From a checkpoint of a small encoder-decoder audio transcriber.
Model: 13.9M parameters, waveform 16khz input, encoder arch transformer, encoder norm rmsnorm, encoder activation swiglu, encoder moe top_k, encoder num experts 4, encoder layers 14, encoder width 192, decoder width 192, decoder layers 10, decoder norm layernorm, decoder activation swiglu.
Training: soap at rate 0.0019, 6500 steps.
Data: trained on babble in 24 made-up languages, each with its own sounds, syllables and stress or tones, from a formant synthesiser, 39062 training examples, 42.6 epochs.
Rows from block 5 of the audio encoder of a small encoder-decoder audio transcriber, named by matrix and row number. Rows with one number within an expert belong to one neuron, the router's apart. Each number is 128 + 32 x the weight over its row's rms, rounded and kept within 0 to 255. All counts start at 0. Numbers have three digits each.
Before each expert's rows are labels from the 100 clips, of 14848, where the router gives the expert most weight on average: "loudest band" is the band of the loudest frequency at the time of the peak. Only what is clearly more common there than usual is listed. The data: babble in 24 made-up languages, each with its own sounds, syllables and stress or tones, from a formant synthesiser. In brackets: how many of the 100.
# router: router (encoder.blocks.5.mlp.router.weight, 4x192, trained with AdamW), inputs 128-191
# gate: expert gate (encoder.blocks.5.mlp.gate, 4x192x192), inputs 128-191
# up: expert up (encoder.blocks.5.mlp.up, 4x192x192), inputs 128-191
# down: expert down (encoder.blocks.5.mlp.down, 4x192x192, transposed), outputs 128-191

# expert 3
loudest band: 4000 to 8000 Hz (41)
router.3:087177182161080123124144090122153144106104122146146165130109141105128080099099096072124127118130111184161103101136052106160140133102106173063130075179139121088145165150122126090086090120152118
gate.0:177108123087164090138108168086115166105174129115105054141133147137169161186136153164200089141124120111195143117119127131152112155091066155107112140121113096147093120115172091157165211131112091
up.0:115135103112147102118155139118152093130148108153163136140159141124108198103115145135114178101086206087110106119177172142140123095145194111103143083119163149117177106130127172145079096159181164
down.0:121130168093108106139117157102152131135064126154103059115117105122136102112171098134188132110120130126067096127144165059155144078176079097092121177098149125137158142117148130141112105177200095
gate.1:098123106144170130120113126140187032109145157105142213147115181154127158128096115117160143132151123170089129171135055162084129091148114142119131076126142163148109124133152132100106172136159113
up.1:127092116164131107094108166170169055054105165083152177140126187159148147130058106121193101143142113155078153152132077172108134052111093145103121088111122178117116135168151119118125131142135151
down.1:106108096143135147058143110109159178139132142088170146091102153114130184170133162160144166125126116141101076118115167099112109136099106166098088140195096097174139140083132093157156085129160062
gate.2:082089136136141112066132114053115114119131107122161044150127141174182159125155117131138117112102157141067068108097129093115093144158173153135151157117101098136133109108079185093111069096179114
up.2:098130165112146106091109126016124123089133124168159062134123154158192184124166103107142122083074160150109079096114109101102118142150170126124139164136139101111140142097096182066117062091157121
down.2:181158085094147155147114152162065141153124087135077165108121086157081102130031093103150123164106116110106100123134108161093129106152147166125105084149081110158155152133123119120164088148172133
gate.3:111144128088143118141141185102146130114074108066128088113134106096130085126166141102177025121115092139196129141221133166138129124141137097111145118140130153178130065131105118114164082172109105
up.3:186156137089147122106099093100193119080185108148182175084095128189091148163136152186112095072160071123105137117162133149047109165112129113154160081088143159146137128146098171099123130129123128
down.3:190155167157155116136120117116158155102103137106104182137174105049188062119133137158087158098052116146072168146100141139109164118140235156114122159137074121127111132146142064136130121045091084
gate.4:117167173152131132107136131122126169094102132106169122163076147119183166114119106129171123091170088093086103176101116132202106108082135117105109121122089203169129168108134105113196084131120104
up.4:147179177153142097151132131122130128065080159116078103124050158086217113120115090083131074098119128174099096153134123146121101088076109129141097179148076132094170168149158116119174086150100073
down.4:155140121109115079116117116108121145143102123141129139144115137115065143136167167164056125163092139183135173178158152158088163175095192158133128089128099131112124178180121122134114152104143233
gate.5:126153131089198161122176138115083138152130159172110126147156202164146120076137103130156202152152116123144076079130124132115164173107149133137134108137108124116074109201114119127150133124130120
up.5:129200124139155120155145136171054135121089153164130075155123174119150184097080126146139102161211109159126147089153169098166180142134191148124092111181119134126147168120125157154155165166125128
down.5:116157101095153179106088146165132149176126093136097150158170149148173151175171132094134082089158121136145077118148055167123118153109132129157173071156189146093141166089051105132098086101118160
gate.6:160171159148167144085114089135164168120172120114192173115130172068158098145166143149199141179089127108092147091104113096142157153097161115151200084116107204174074099108121149118142130102145186
up.6:144159114123139143087136067121142178101181128103197178145137166069151069117174118158190175183119150114077137091082125096108143148113146109156157079123094185202056093092119125125113163104159172
down.6:142101097128137108143144068125125108143155140181170131086076073152182134076081108121206121157142128109134103161068115173163102162104062113138142132135144155123125061116175177130165166169133152
gate.7:109127068142088135111125147144125167144039113157102096113140138100154173095189158148163114145083152133159121078124162138129172145154081103088109120124135133167138115077093088175082109148093128
up.7:096101120114079111161144084122156152089153117192144155122156109112159154085057141049151137124179090133126104129111137116137113137104105152141169172112130080144103068125157088134139137177150137
down.7:066189141106146144177095099106159073141172121155077124137142127118066152118133183143057142114138107151185149125103104109174123146147204108149179116135116116098146156182134118162122097083095148
gate.8:126191126175122084118120093160160143145114111110089128136086093080156153114131098139090060179088140108121155084156104165094126160128108110157117092149090129135110166118109124113117119153122045
up.8:142109128185160182129105084126068087087149147092130142119131162151127114175151172104131129143160165125113072144103182074101127116119148164107148097143184109083142133154069108181105159088131240
down.8:137131101110138100130119124130131137102214083163145074144126158102090140102129158140135115148174124116094142162103100148151159121117130148098119137066120116102164105094148160133162142091079088
gate.9:087147144134106136130126059127134230133144106140131161184099097090088095126144149119096118158135125100121126112160135173093131064066169115111120170149137136113152180108115127120144109082092130
up.9:155118090117132132150159167147104030107133101116131109033148121149165153122124118182115159099092148142132172149124080086155148170186096167134104134112164124147105069159110105173120097145171112
down.9:086164105123063120101123183096119112117149138151073113100133086021064169105172090111134151131112135107151159139126144088149118094131120193093137107175053152178110149137132127097162137093087102
gate.10:086100109162162115108061103129168119119179122094094147127156114149130144127126168156080154114160124133099110174093123138037157144148142135132084165142104112093083150114140147114118137099101133
up.10:151147132089095110127181156074147152152056128158180162113167177157135086134124119107170114150111116139127121103131169106147110107126109151120153114074133156192147148145086132154160076160148118
down.10:119198098117101130077159082157115156135133123156139116107192110172106125076172135049109109060147110068136110091155178095216117188124120104107189121100190162139090125131135171087088097100189141
gate.11:164158185085193122112063096118159127129076123153111160139114113120040076156136078129138067144058137143130147183119187097114117133177090146150147141127116125079086145115113143135119145099181126
up.11:144171177094141102083148156078133091103087121136124118114146118127106132159144142123082079186100138104130082088123149196154088104140132095161162120164144071047137139160100114128154156145105120
down.11:111159105111146102096052120214193116165097155089180138125172142104135118107182120110116142089137132119081115115139131113056115110124123076113150185112116126132168153091162120124162140137100162
gate.12:180117166112168165126085092113103081152167115123099135103134135092111164167110131096132113169150085196118162142105126146149120161126099084140104116108099138143093124111075069147121096132174081
up.12:146155183140157139163080066185106079161127152102096129134144150078067089174099127080150079127165101164124153159140123121126118165125139084131114146102157127132085139102117096114159076136183118
down.12:116160139125131138126170167142165093160110093139147153162080086146098139134159074089160154082104096062173091155126135123083125085080153051156160151128089114125156085118136105168175105111087194
gate.13:162102090115124103061121157102120157202118167167079089155110107081144085115139092145131087092092113143159070080050171134084153097153163096105094143114112141092151156107087132107047156160142100
up.13:107173159152091105159120113104118121083141120128159119117124132149118178142080182121138143179152162109088169180197134123186117129113087136114120106136106170159068110157160163204229165104117114
down.13:149136136164131077120119148040121168125136123094135123171163162141116106124144139074127148163118125129164133102112132074102157127138155104149148122165088135141084146178145112169111136152149131
gate.14:112136136132158141179086106166125114155118094067134141133062115126129121148198177140166109199121134111132180112157185103111181088120154104085126069144127126108132115095144141086132122118191059
up.14:140118108152133152189077109142125123128139113068111109162055111129136151163193169129142107200141097088145188129155167103113176068110170087097143070169140123130082116087145146080126107106175071
down.14:067182089121151159164134163148096147186172132156138154078137124108111191131125118164156119164118181144104129116158120094080148067141120167120106128121169137081145070118077143073113104098130159

# expert 2
loudest band: 250 to 500 Hz (55)
router.2:097115079112083069108117137079088106170138180143137040082129159119128169124166141154134130117126088113107126102094148150102148089051096144149093141100080111130166158108151126121077155167121131
gate.0:092122137088137105086125104127139137161152199155092171166135127134159139112124097100089085127115094126170141128091129146133109113056158155159161135104161080140135104130106107069137173161177172
up.0:093115158078143114096117128123134124130160191170068159170136125129136112113151114109084077141134101123148168120098143144145085120034171153163157123128171081159147098129121111098083159136199155
down.0:194123158157098096153049150101116130152111180120106052129124077170130168117117164105122160079133118175143104193105098147161129124116123107124121130102160162078072098174154115147125226137157143
gate.1:198116162136142154100115215099208083139086132076122134090156093177119100165165157171128150149129125139085164127091153097125161108122132117105091086140105137067140121098080153163107110208062164
up.1:085147091132116081150133061132041172107165130155161124137099149100112129105086111124127089102127125105137113119156123157151100141152132123125165153106170095171127124159158083109162131061197049
down.1:166103103148120143142141173156124086121113121178066168098153129123140140125138168141126140126133149097119122201142124176156125133134161118126096095198046115118125113094109114088091175176158136
gate.2:147132112084077129114161037116120136098108176136201156098088123132150091163101167148088110110118148098068120129166120053174162179161090126118064132149148111097165104135078159108097121170143170
up.2:172116098124129135155137128114120127132034146127153105097093144142153108118098096163107145115150157112085116119164096077214164147105117133093108145106150100097204098114106167137100140086140176
down.2:155146100101123125131131077155174143124154118120083080147164113136147109094118111154138084138179100180098114103140139135135114155092138178113104102175112097057102143123126063155096078152118157
gate.3:140037100099140091145158101112122118169106115155166216099126063116103090164120128083174164132120152107167133125146165177153163143113092119149159179150087167165101104080150140074154183096104141
up.3:145104126125082111122144201156099059172127159147129044156143117115191093102162145094074105131116134123164187115127091107170188182155148193148119170150119107129161103137180093115127151131131136
down.3:118061093113129220140132153142057144096108140123102212140134111166124113092164113105111169202168189142125079149150136134148121123187170134167098188168168110132148122088115102108116125117145117
gate.4:104113180100071184068125134118188204136133098072147125113141144126108125140098127138130126132146113106206110150084142128139162146146063074159139078152097110165120085122089175168129136054168168
up.4:140146121199142102137132150136054047141122125228117151104108126144139119107153124134140101184167144144083139199130104099139128109097159156112132186150145116105170173082179103132110135136104083
down.4:146117142152094123124175136186179079121166129142158124200157134116195111112068139112145145101128076076091156121164116103171143169134154077138107095142197181119105131120147133130137131172098141
gate.5:101106211143146113133113137092127108147110142144092147106111156081090122126140118126128146136116106198136067080121092109108140075179136109148122096124104064121113139165084173142105138177096193
up.5:164173089129148111142155121147121108077109127049162136141148109113134113110112146100147118087113167032117163141143090155177143162121146145128096088105159161105143135089155104143144070132110137
down.5:098140177171152146049156081148103124142086102126127184128079175133099196121172139137125128144110130154082156091138143172058109118116114181158135118110159141138150122140079088097121104140122090
gate.6:130145158142093094096113086071095152099130123167127123114199095167126171175146140126152124112094096121136138134111152138072137128151104148108139148127162127116162180121131039056158098122165146
up.6:133152217075078070126098095156161133143151107154102120183125157134131033121124090122170127071112106084118168117137124052169136191132143127176113143147076144084153136142110125166127162089180131
down.6:119101134136086087160136154100158074096097179093099163038101115084176091133091126112128104099124124177163172171095171138046184144130139056154080072109161160125189154164092114111165110150113079
gate.7:127068164102067125114119136144113080113134165165092163120122098166077177159153132208108136133107186161125076147126204106094140141133102106164115085180148125126082138103178131093145078084086121
up.7:147169113127192163163156144134186148163137166116100106138158178104126109136080110126207127117113122155127162126124078141142099126145135171098074214135110114129135102163085112192123109203103107
down.7:113102121104107122114146167147196127085153174180093110121113121101171155135128080106149124047140131142193176118112102159077105132058093231149137101162122085135101144151133092152125179111182182
gate.8:155184155175152104118169121109146137141094176116145107090087203165122110127169143114070192116098149173138094153136078168109119171130097057109132102161109159179101103156100143128146127109172114
up.8:101099085098181122131072142139128133138157132175148085154140103122120157112147144170179124137100062073070163136127158092117091168108129086128108143076104090053154129106086101175160098151168142
down.8:183163138159108117078132109134171091025131166054149165118165121088171141144112173124184223117125096117100116143201145074161084122075100145170102155125149133042127140136109135137076128150131158
gate.9:133149148122142120148131102132119154162149099055113125112156133094124163108102126119127101103094118142134108177093155081129135138196162140106113154130161142107143116114148075222133135114130124
up.9:101167189140106077125086100107170064139167114145115101115165116167130166097075142161185153096156111084141130084077082052072121146119076162128086157136106101128145178095163117075105165159214131
down.9:135137167128118170148125133092176093152171112106127111154148144147167125119107118182194090116106126122127196059084129154123121087118134143129141216136153136133109152143115104127143161109061108
gate.10:140099174092132104157149145073147102139178140220143103117085128099146105146119135106193056136179189099118134203148113179102114123142188139080106115144134122135118142104127161126123101084115102
up.10:107169112164131165132105096163120091087150105133116161137165174114148103130141096137117171088088094157174111152147137115184105124078090098159154173110143123113159033147106066144146149156111214
down.10:055125121193080176118142085122128091133132135156107113074128100122128111092149124126141093145167137102086140085100125098101151077145167152114113124186107135140175134138099107096116107156067124
gate.11:153202179114139140175186143081147146098116123062148159152142154105135132143143100066124080110154098171119124122127112143133134120110180182173057102154154154075086122087100127113148125129082089
up.11:158175076148109143167133142178051120167134110136145173151140104117131142160170111095128118127111199116142121085189141140129081158172136165147169089110107144212093155147173125134094149091145142
down.11:120123137122162159123126115158099205154132158166116116115181125152130147101128094118152131116094184071126092058172144142116116123147163093163120136169175158146115112121109123100093080155116151
gate.12:107129147122100133130120132142164089144130155127162137208117087121105118147119186066188190220112098140104104115124145190108103194107171146126165136151173165168120120147115119130123091174142168
up.12:183133134165153133114163118141109196108103143100114110038126122182157159106138080132068062051139152113121100160150110053164144091104058102156095106102094139099098131127153118128130144113114079
down.12:168138186163128126170058090164122116153113124131128147096181084150104151133150156088114127148164134171129163104136126158099083155120084106140174115183129103180189055110106161124173120116187105
gate.13:166134155046123103158129111157069117155149103104105119155145097097038173131121090115118152109108155121143140104159100115159114170100143132139107073192141139132197074149116123140174134127147109
up.13:178134181042113156167158085166087125119073106132124152127107108159096151113066120092157162094132159130152101134161128111113101216081153087138197069133123159163124123119060098128155135140088107
down.13:134153126099173156110115126139112156120107123121166080178141052150093157140098125116128119112125124130166132081107129154092120079068161125119132084121147092143145125134122154134086107145106143
gate.14:113091068129135139166124131091114120159094174088101085117083170191068143151125079097074084177125126077121104139111128123150151102142062134117106161188111141087160194121072112086096158103062147
up.14:159179102116150115127135137114142154098129056146126146138153081077156150121131155153170125133111093137137164140156147102113132145101219137113166109151128096163116101167138143069141121148170182
down.14:156147150129182141136169110165159093165150124112095116113182101138134164132128152133154124101148135116150126157161162140173103200119141177145114113111147146144088093132183165123155120121180109

# expert 1
loudest band: 500 to 1000 Hz (63)
router.1:127115122118132089165123122132140093115083096107111182107173098134183140113133112196126148099111128070115127177174106124137160120200166106130115182144153161078102114151145168074156151083164078
gate.0:118128182157157095166069101168136106171092130198136053084086141099126145142108112152100112124115102087103075093129162148187114119099102096162106133116114047182108131083103155095102147099153163
up.0:094128120121168157135123143094144162138096158067152114132152214086120146214121128093132091189108166096134086137097158112189139136135129065173130166159112050196133189118100117094134154111103129
down.0:086122104146057118065154155136192185103143115111133144136156159126132132108118085122129069098095131122154169132111078098082136126167159147130123202157130159137132105073111133146096146142106125
gate.1:120114148080125158157159097187125125080134120173130174165183147152133071144122142147140110143080123088154168176138115091148147105160137138077175072158131109108120161134083159119174128097149099
up.1:113142147154087138116133113182121095055134117150105156131134179135110125121099160137158102157068178082152130154187111132193126166172153085118181063130101140067113158147106133102191177125138156
down.1:112138124146123059085071116133103106118113108176126106094121097145181091166121116188143126136157103181125090067119138114125114091144111134109121148160080192107146124173127125090099117103185081
gate.2:069148098096113210133148103103143087103102171157180134127152144180118148141149089141088122169138126080149111081085120131152174194151136081177117075106160139112120154085101124111104135141109100
up.2:109166075121115178142158121131095163108112143122131104124218168137098084126155054127150163143163078113126127101153118121130174069142137071123180145120144148155108156108155153124104123161148146
down.2:102142191092113118097136124141164117112111099156100122091144132143141126099192182121151141094161113141123073144179133129102093128119096191127051150124097152136117147137062171151182161100102123
gate.3:071148110134092097168161101100133191085159096109162146109151059128110143151117119141061129138141082139124172147105119190137142133142162110128090108128146090148118087111136175131126179124078175
up.3:080216185216133106100138122123186131129120087128109106089084059109136150158142087113062151161142151143127152174104128087176108075143157125118129132138093127133137138127114118116173137088093161
down.3:160155129128182135195066098155100159130105159153193140111119122091057178153147157178119129183139163102125173113142100154112131155117111118170142133095153064110133146194106133146152106155156143
gate.4:168062113111153091138077163114113111070147147142093142137123107168115149070085147050118147128120110133096092175129130124098119164193146086134116085159154157147072150134083113151140139115121172
up.4:120114106093170119137081158100139129054112151144097157161135108159112165099105104056098169123143105109095111167154139084123111155182149127156111108128172145129079149146089100168164070131125157
down.4:119074115167097138094127153128103151145142175116130104075186100120124108195154052159169106122137157085151149120119128143173156123137063153134086115177134201129152096116142211181105119150153058
gate.5:119105183073126111131157097126150058156146066083116119124118091174089139111116105134110108095167114123145121128153121143121194107157133085132079123104126117091107095097171126114171107164130156
up.5:127123036175092099092109173105142125087124136119130165131125188112117201138117176151121063107094114137140139120129115081168131121161125152140121110147138183201078119115151117141094195122125133
down.5:088124120173199165168130064129071138172066165157123146141109159144148128146102106084160078138108082116086121066135112119112117104152111141113158177126070208115168112112123117120044070136129096
gate.6:141105104182085130119188122098142171068151098134124154094140156082132132137111126156149139101095167158112104113160075198146147125141117113107132099177202136104094119130092158106154133132172143
up.6:142146066185096164150167109110134187063130074135118117086153127100117116155130086141108142081112147155151123119156118190135135133141087124101150096199201126107119136135093125082184130115176118
down.6:179162132070160095125054109095087146176114120153126157135081118153185171070135153090143144062160119117135143191053124122151098124120123127131103147103114122125110128190070157200121097117175112
gate.7:115108171088143140160198143104156150216157130085118134105106101092160124158070124161180123205035133079172161067135131140156116148185220107144122118172132184121086144168109104133161097106114130
up.7:139119127151100143125043109153136097050130136185125106141110127172108141101171128100087132047205116183052112153126132151126142132064049124149120148080116082145155120107149160121113171141157142
down.7:146112180107079117104159151140151108124154132169105108133118107157141122084054091094109109158079118089092174134102162170175125136156159110145089150161101132129079064195102138122096069127109161
gate.8:122090153137145126118182112133117064118147121117132173111078081189113062157099141093122085181081088209146125093179145135141130177136131117130072136131140140087140164150090130105172152099114184
up.8:184139169129136128101128132112098092157084086195136098179175108134146068090139126150092095152149167153169119100051162074109099079109110132134140134105124121147095096123172095110077121107127111
down.8:111125209095137123173096176084142171136087076099088134123127090170141210148132137069071139127134142114131161160117138077097093134100123161127160097164155129124077074081101173151148219151174123
gate.9:147090088152152113091112112096098140103103149129123125093159142108129219148123101130140102135086171073091130152104145118147175175153130141144090169183123137188072181153133082113125132108101193
up.9:150160110088120123159131128159111153094139059134168166123142098103162120093052115138152145149109134116100158117134150091167139122106120141116161085180136097157104157142173108127169163125098129
down.9:097150137091100099071114133091136155122151166170127169113144101151099087098124130123086141127125105143213096063227088169142140212079114153148190164124151079102122177093117170132073130100148165
gate.10:152123161132143122129130129109089093176101108152155100074096121108149110075109119143131069105120157134141103108177131127146131182120148082098171167099135107169158203108136131116123136155199137
up.10:089129116150104139169143103130164096158153103148147175148159153117115162143182162117082188145133105137128155070013151067113103090093127152143075104140069124137187075150121126094132111141118144
down.10:117136153084132138148171126190127151176146123098131147118096101099161140183140140094099125147139145119068143177146091088130132140130121147128166110098188112148151113170123181138119098145099117
gate.11:184072142138099134065127127108065140119101140131099176155098151131109134141232070132161154131123111123117123060127140143174150076109137092104122099091118137130072140164140158108089103135154168
up.11:150129099124126102107115091132127141074084154108082172159124177131134128168193082125120140166087138112121126023040153142150095143113115068136094136090113144152085155143163148144141162147159121
down.11:147158144112185162114123135237172134144137078170125177107072138112129127147145162113130141147190124092159087112154094120151117204181103146130133099099114117066098149118151134112079111176101084
gate.12:190147121136130126112087128140110086112097130163132129118115193104128126143056159122087104128103149143116161108173132177153084109152156138089160109078123106134126115148153115126118108120098126
up.12:136116121121146112162123151134173097077128139181144153075132067107118116086186053136129142114131092091129107134136125076145127127161134139133116186111103142109128109059143134106104161112150150
down.12:089117172129183100133101129112116151134093144096131088104114145106144129156121141136153146155151136194112103149059171121162106106141123144083082157113064107082139136149155106068114147105098130
gate.13:098166185078091114157106093127120137163108137187100191120129173140077156162135136110134124141120083119067175162154119142148098124102129151163125109139142154122143104160102162082154134148170149
up.13:145118099212073068085094101072172084075110135079082081142120100094198085121105081149126091121184127151158107146108114083118160148167154122097091084067148099136153164157147126161198123127177149
down.13:139134140115108143122118180162131190121090119113092187117137122131134172178067148157051168124130173163112093146127103143158149105186101189129067078149126122095126115110107068103133055101155154
gate.14:096075157097153146115129134135152082149193175183158155153212121150108095127054114131128172120118135138078106129087250084139078133185136110172121062152117161132087133100104137152122141138138135
up.14:160096138133114137071121174133175195130094100101120088090073105092072102111121151171152134141178182110163124129167047155134146192083080156076147220092131098119156113139142137094117141105158174
down.14:193117147163079133121132128119153118133083091104136146175050098131118116137118119102144151109130124136178098172118150186070175157091084129133163174142114054165098153137133063137150107131107104

# expert 0
loudest band: 500 to 1000 Hz (73)
router.0:158125151124224122149141157188141070122153097089131099111187129113096157135110149078082144142136144175149089105085185063126070134152152097141116151157159141171158067083126137209114121126096159
gate.0:109137155126161120126157136138159169156103084107076158135170094175128110138116142108082182133147171117122116153131119144142115058103139137091191100179104114126083101128137111096140154167118156
up.0:076162159126124203149118107138116170160093054124084143130162126185117099181100132119101156173160178164125146102105107087156151066127143148084154095123097122120083148103145135116145122176116162
down.0:127107083104124128082129144093119138094106121174200122121156074077164103123117141120140123116117142136207121145162147163183132148137087197145135161083111147111170094143166121098150138119100174
gate.1:091113229048093082134119146095137125118075095126135120181093120083152212133113117089099122144156128124067096134118124130105094136089081189078105145116103134127084107129143073134097101180087150
up.1:136201089161149139162182098131147156109155167121130111077145100192159100110124107129112116102133137165149154131130106078145153106146135151168085145141156158080112131132114097156176088110105154
down.1:124092107111186137125109089094093094093155078126145153111141081123104158103139176123110153156138126144118142114180154084070180105076149142123079119097119119146107182152116134015121125084099173
gate.2:100165119144144111118127039077170178111140088165159091041160119126068097105146111147079078092197139209127126086156233112171122122145150150123115111108117138129138129115107125105161150104124119
up.2:153152161105133054179128112050155174129117131204093102073136100145140075143123077131112117081106069142070116103140165130204156070142133149142130093128088142185190184093134136128106121084107128
down.2:132147107161184178089112135096117159226082113161175129164078129173151161104148155102091174071168114116065093128072089055135149116142122144152134110071158140070124161128153190146083134137148077
gate.3:119095148138147087155112132162151132161165128141154098119116100162169079153093141071136127143093078060134197092101120133152216145162120110155147088067150096107137137135105123126148122125115071
up.3:110090173123130081131079148149146142170188126131134104139134125156155095162076145072121120135099099053138201094121135149145206149141111120138135087063098103106132119132142107106136115108108081
down.3:148118141126131117102165121172161082120147174097090139171072114150165110092175143145048123155111088185130124119132131080170126108160198108142085159121101112117083133147099145080130110128059147
gate.4:150070146130099125106086088195155174129158148136170136120151177136118128076128140130144149152055119156158181132132154130124138119092141062083142127139124110139171118102117174189166153157174161
up.4:151119149088133066053142139124129144082139130101168117118155151064125157075191169092144134132105132136117183061141164115082154159069127102130176083140101124161161112080129198150114103126146117
down.4:111119106129138126028146159132123132152074138144085118069180101119098185141115159110131113088135132093145112173179102091150145143128130107100118103128166161136095117122061174149165116139125105
gate.5:150079145111119136142139146118098081171121124125089152083128132144172071110142155137155109108129117065175218144113151102173091121197121088177192125134155136150184135127127154052204124178112133
up.5:146120184098131143083094120111102166141104167170109164132133089141128098146130112126118139134179143031174128143125127158125123115145087097133116094147168073114110056093110168163138144180168172
down.5:113105101129120134154100081175129153149169121115156089127129090172123173060121110122149120139112096114153124127148138168142207135149173137130150174091104122183157172105145123156128147137126131
gate.6:147160156103148122080110171121132098092100115220095151136109110122111165126090190081186138176116107110085101186081160131148154136082147161154127135132173122175120122081144125112121145125126174
up.6:149116161119134131088121175129121106089076128182119135150118117136109153118108144074188117194115119118066105141090163104147143136124126179145119141165155111151105123065149126123102164125123161
down.6:108129104147132137195096144155125076159153182114164149105110127128139175147132193088103127126076060127133114099113142154117170156131104116126112115122077099117165101158120169118166098110027136
gate.7:156135091147137079140149137123105109156116088182094144114122114189083192170162137169112107141153151115157107166151112139149152185138123102099114076071078132054128106157090138161132136107183106
up.7:114162135102091142195145122143116112163204123100127122159158122098200038152094093121113165089110146096198169109093177138119078122138134107171135154156169102157111128095169104114127115103125106
down.7:144145134134112133089176078089094134087113073084100075122127107064194108137166087152146074149117121184092102099140130104059076119106167108108103095171175083127139140166117133072103112150133159
gate.8:174114148150173140102145198129125149092116107105117171082142155133080157083156107164142105111119189094132179169124148191138165114134115146084158153100098107109149145088101132073129080148146179
up.8:137126120144169145046162157120141139093103106104095099146155186169077179113170124166134108083159175134140125180097149162124131132121126112052193140101075129134130143123102096100156102145108146
down.8:100083179105092129098114080110164139137132070175140133136143146165127081128123144174173222082122113104173107107117093127087057116176103163125129117140135110131151120133151122074114113122100146
gate.9:112106131113132124134142187132095129093173058068124189161159134221120176142111137127170118156104123155090144147107114073166093122168072103139139097176181126117129131141077165164160116096130131
up.9:068138165133107124122148162147112136116146108123100196116129080190157142158090117105171065187112111180089102144094123136141116130165107081164131104170161131100128078151101175121144057071102115
down.9:146116140064128174170072067109153109165143110108144200030138126142168089084150151153139126148167107166182159110180144114163114167140095153143114142146147099188135169153072114092098086135149073
gate.10:140165084178151103145113080101068064163099122177127138044062160111115166167127153179152116131123081085121119132153111139151093114177101201152109123113128096153129150106106200127163080078122125
up.10:129093158086147218107164172142150167149121162095091075162163088153091142145131066129106166083125135243134107132160114138153129153056145092079121151140132113129217160093136140150093191134152172
down.10:119135207153144143177077124141141134156099167151139131049143094135164130170087118160173175189118134133132155097164154078139148178119206139040138142082108109155127179125090105083143121117151187
gate.11:100113131185213158149130105130142140119161155081141127141123105174081135066146186099085101123102100182112114125196083148155128136160107134091097228135090122161154117137106192071149161091160154
up.11:149159135066035086109125127126124119147099128194107115108124121074181129193123077143154143112149161112127152149067163121114137114117145135140123034130154122112118123118146081175124100175125103
down.11:158101149169098117137121078094135137155169122102085166127152100128079124131119186135179165085071160174108101131105141098129092039097158123129161205143154071124180145213103129126126096122128106
gate.12:181117192172127105155153130094187104119096148144132172223122175141188120094196132096174116128141096066100082138129127152123119105161131151063091104175136096100089062090113089121149128123133110
up.12:106118073105094149128063093142107142143180140164178136104151115068065185156110095131125145115082189207138152146145095116130151106084153139180189143096132150148135160154151154166129124118145153
down.12:091145139128129143143140110092184089105158064141088121119102082181094127130086108164143128105182100088131130186153127145127070073165170134090111135127137060134127139136130129147131128210138124
gate.13:133140097156125115175126127138122117095098174093133087149082145122151104101088086115196045091181096113133139129106106163190104140116111111106146145151173102122171142110105102130082144218026138
up.13:106122105107164188115120143097161105161159112134096169113150120166117149144137122190085193154085146127085107136137149113126163099119158171149118119166106105101075150123120160139195147069232122
down.13:164135127178158133105132075138145137181136124129102147131053192132146109098110097184163149081168144071144145141135138139092107113155114110150111143149136143068133117123134132111105098032120120
gate.14:107179177132169138111179146171145103186144143138107136114130095043133140090163098148157170068083118120122127144151119091138126126105119181109083150136100116168096138123164169140045129104089140
up.14:093164198145116112117162161141175094111141122132127116092128096032166143101139098137128148094117088088088145115192202119164070140107156116083083144166116169160104082120148128100112162113109103
down.14:104078149138148118149134111105203093113089168095100135083147119131100103128136080142154112107090152151183104138190182087124111171072063135082145154089124082080149124125163149102136163121109102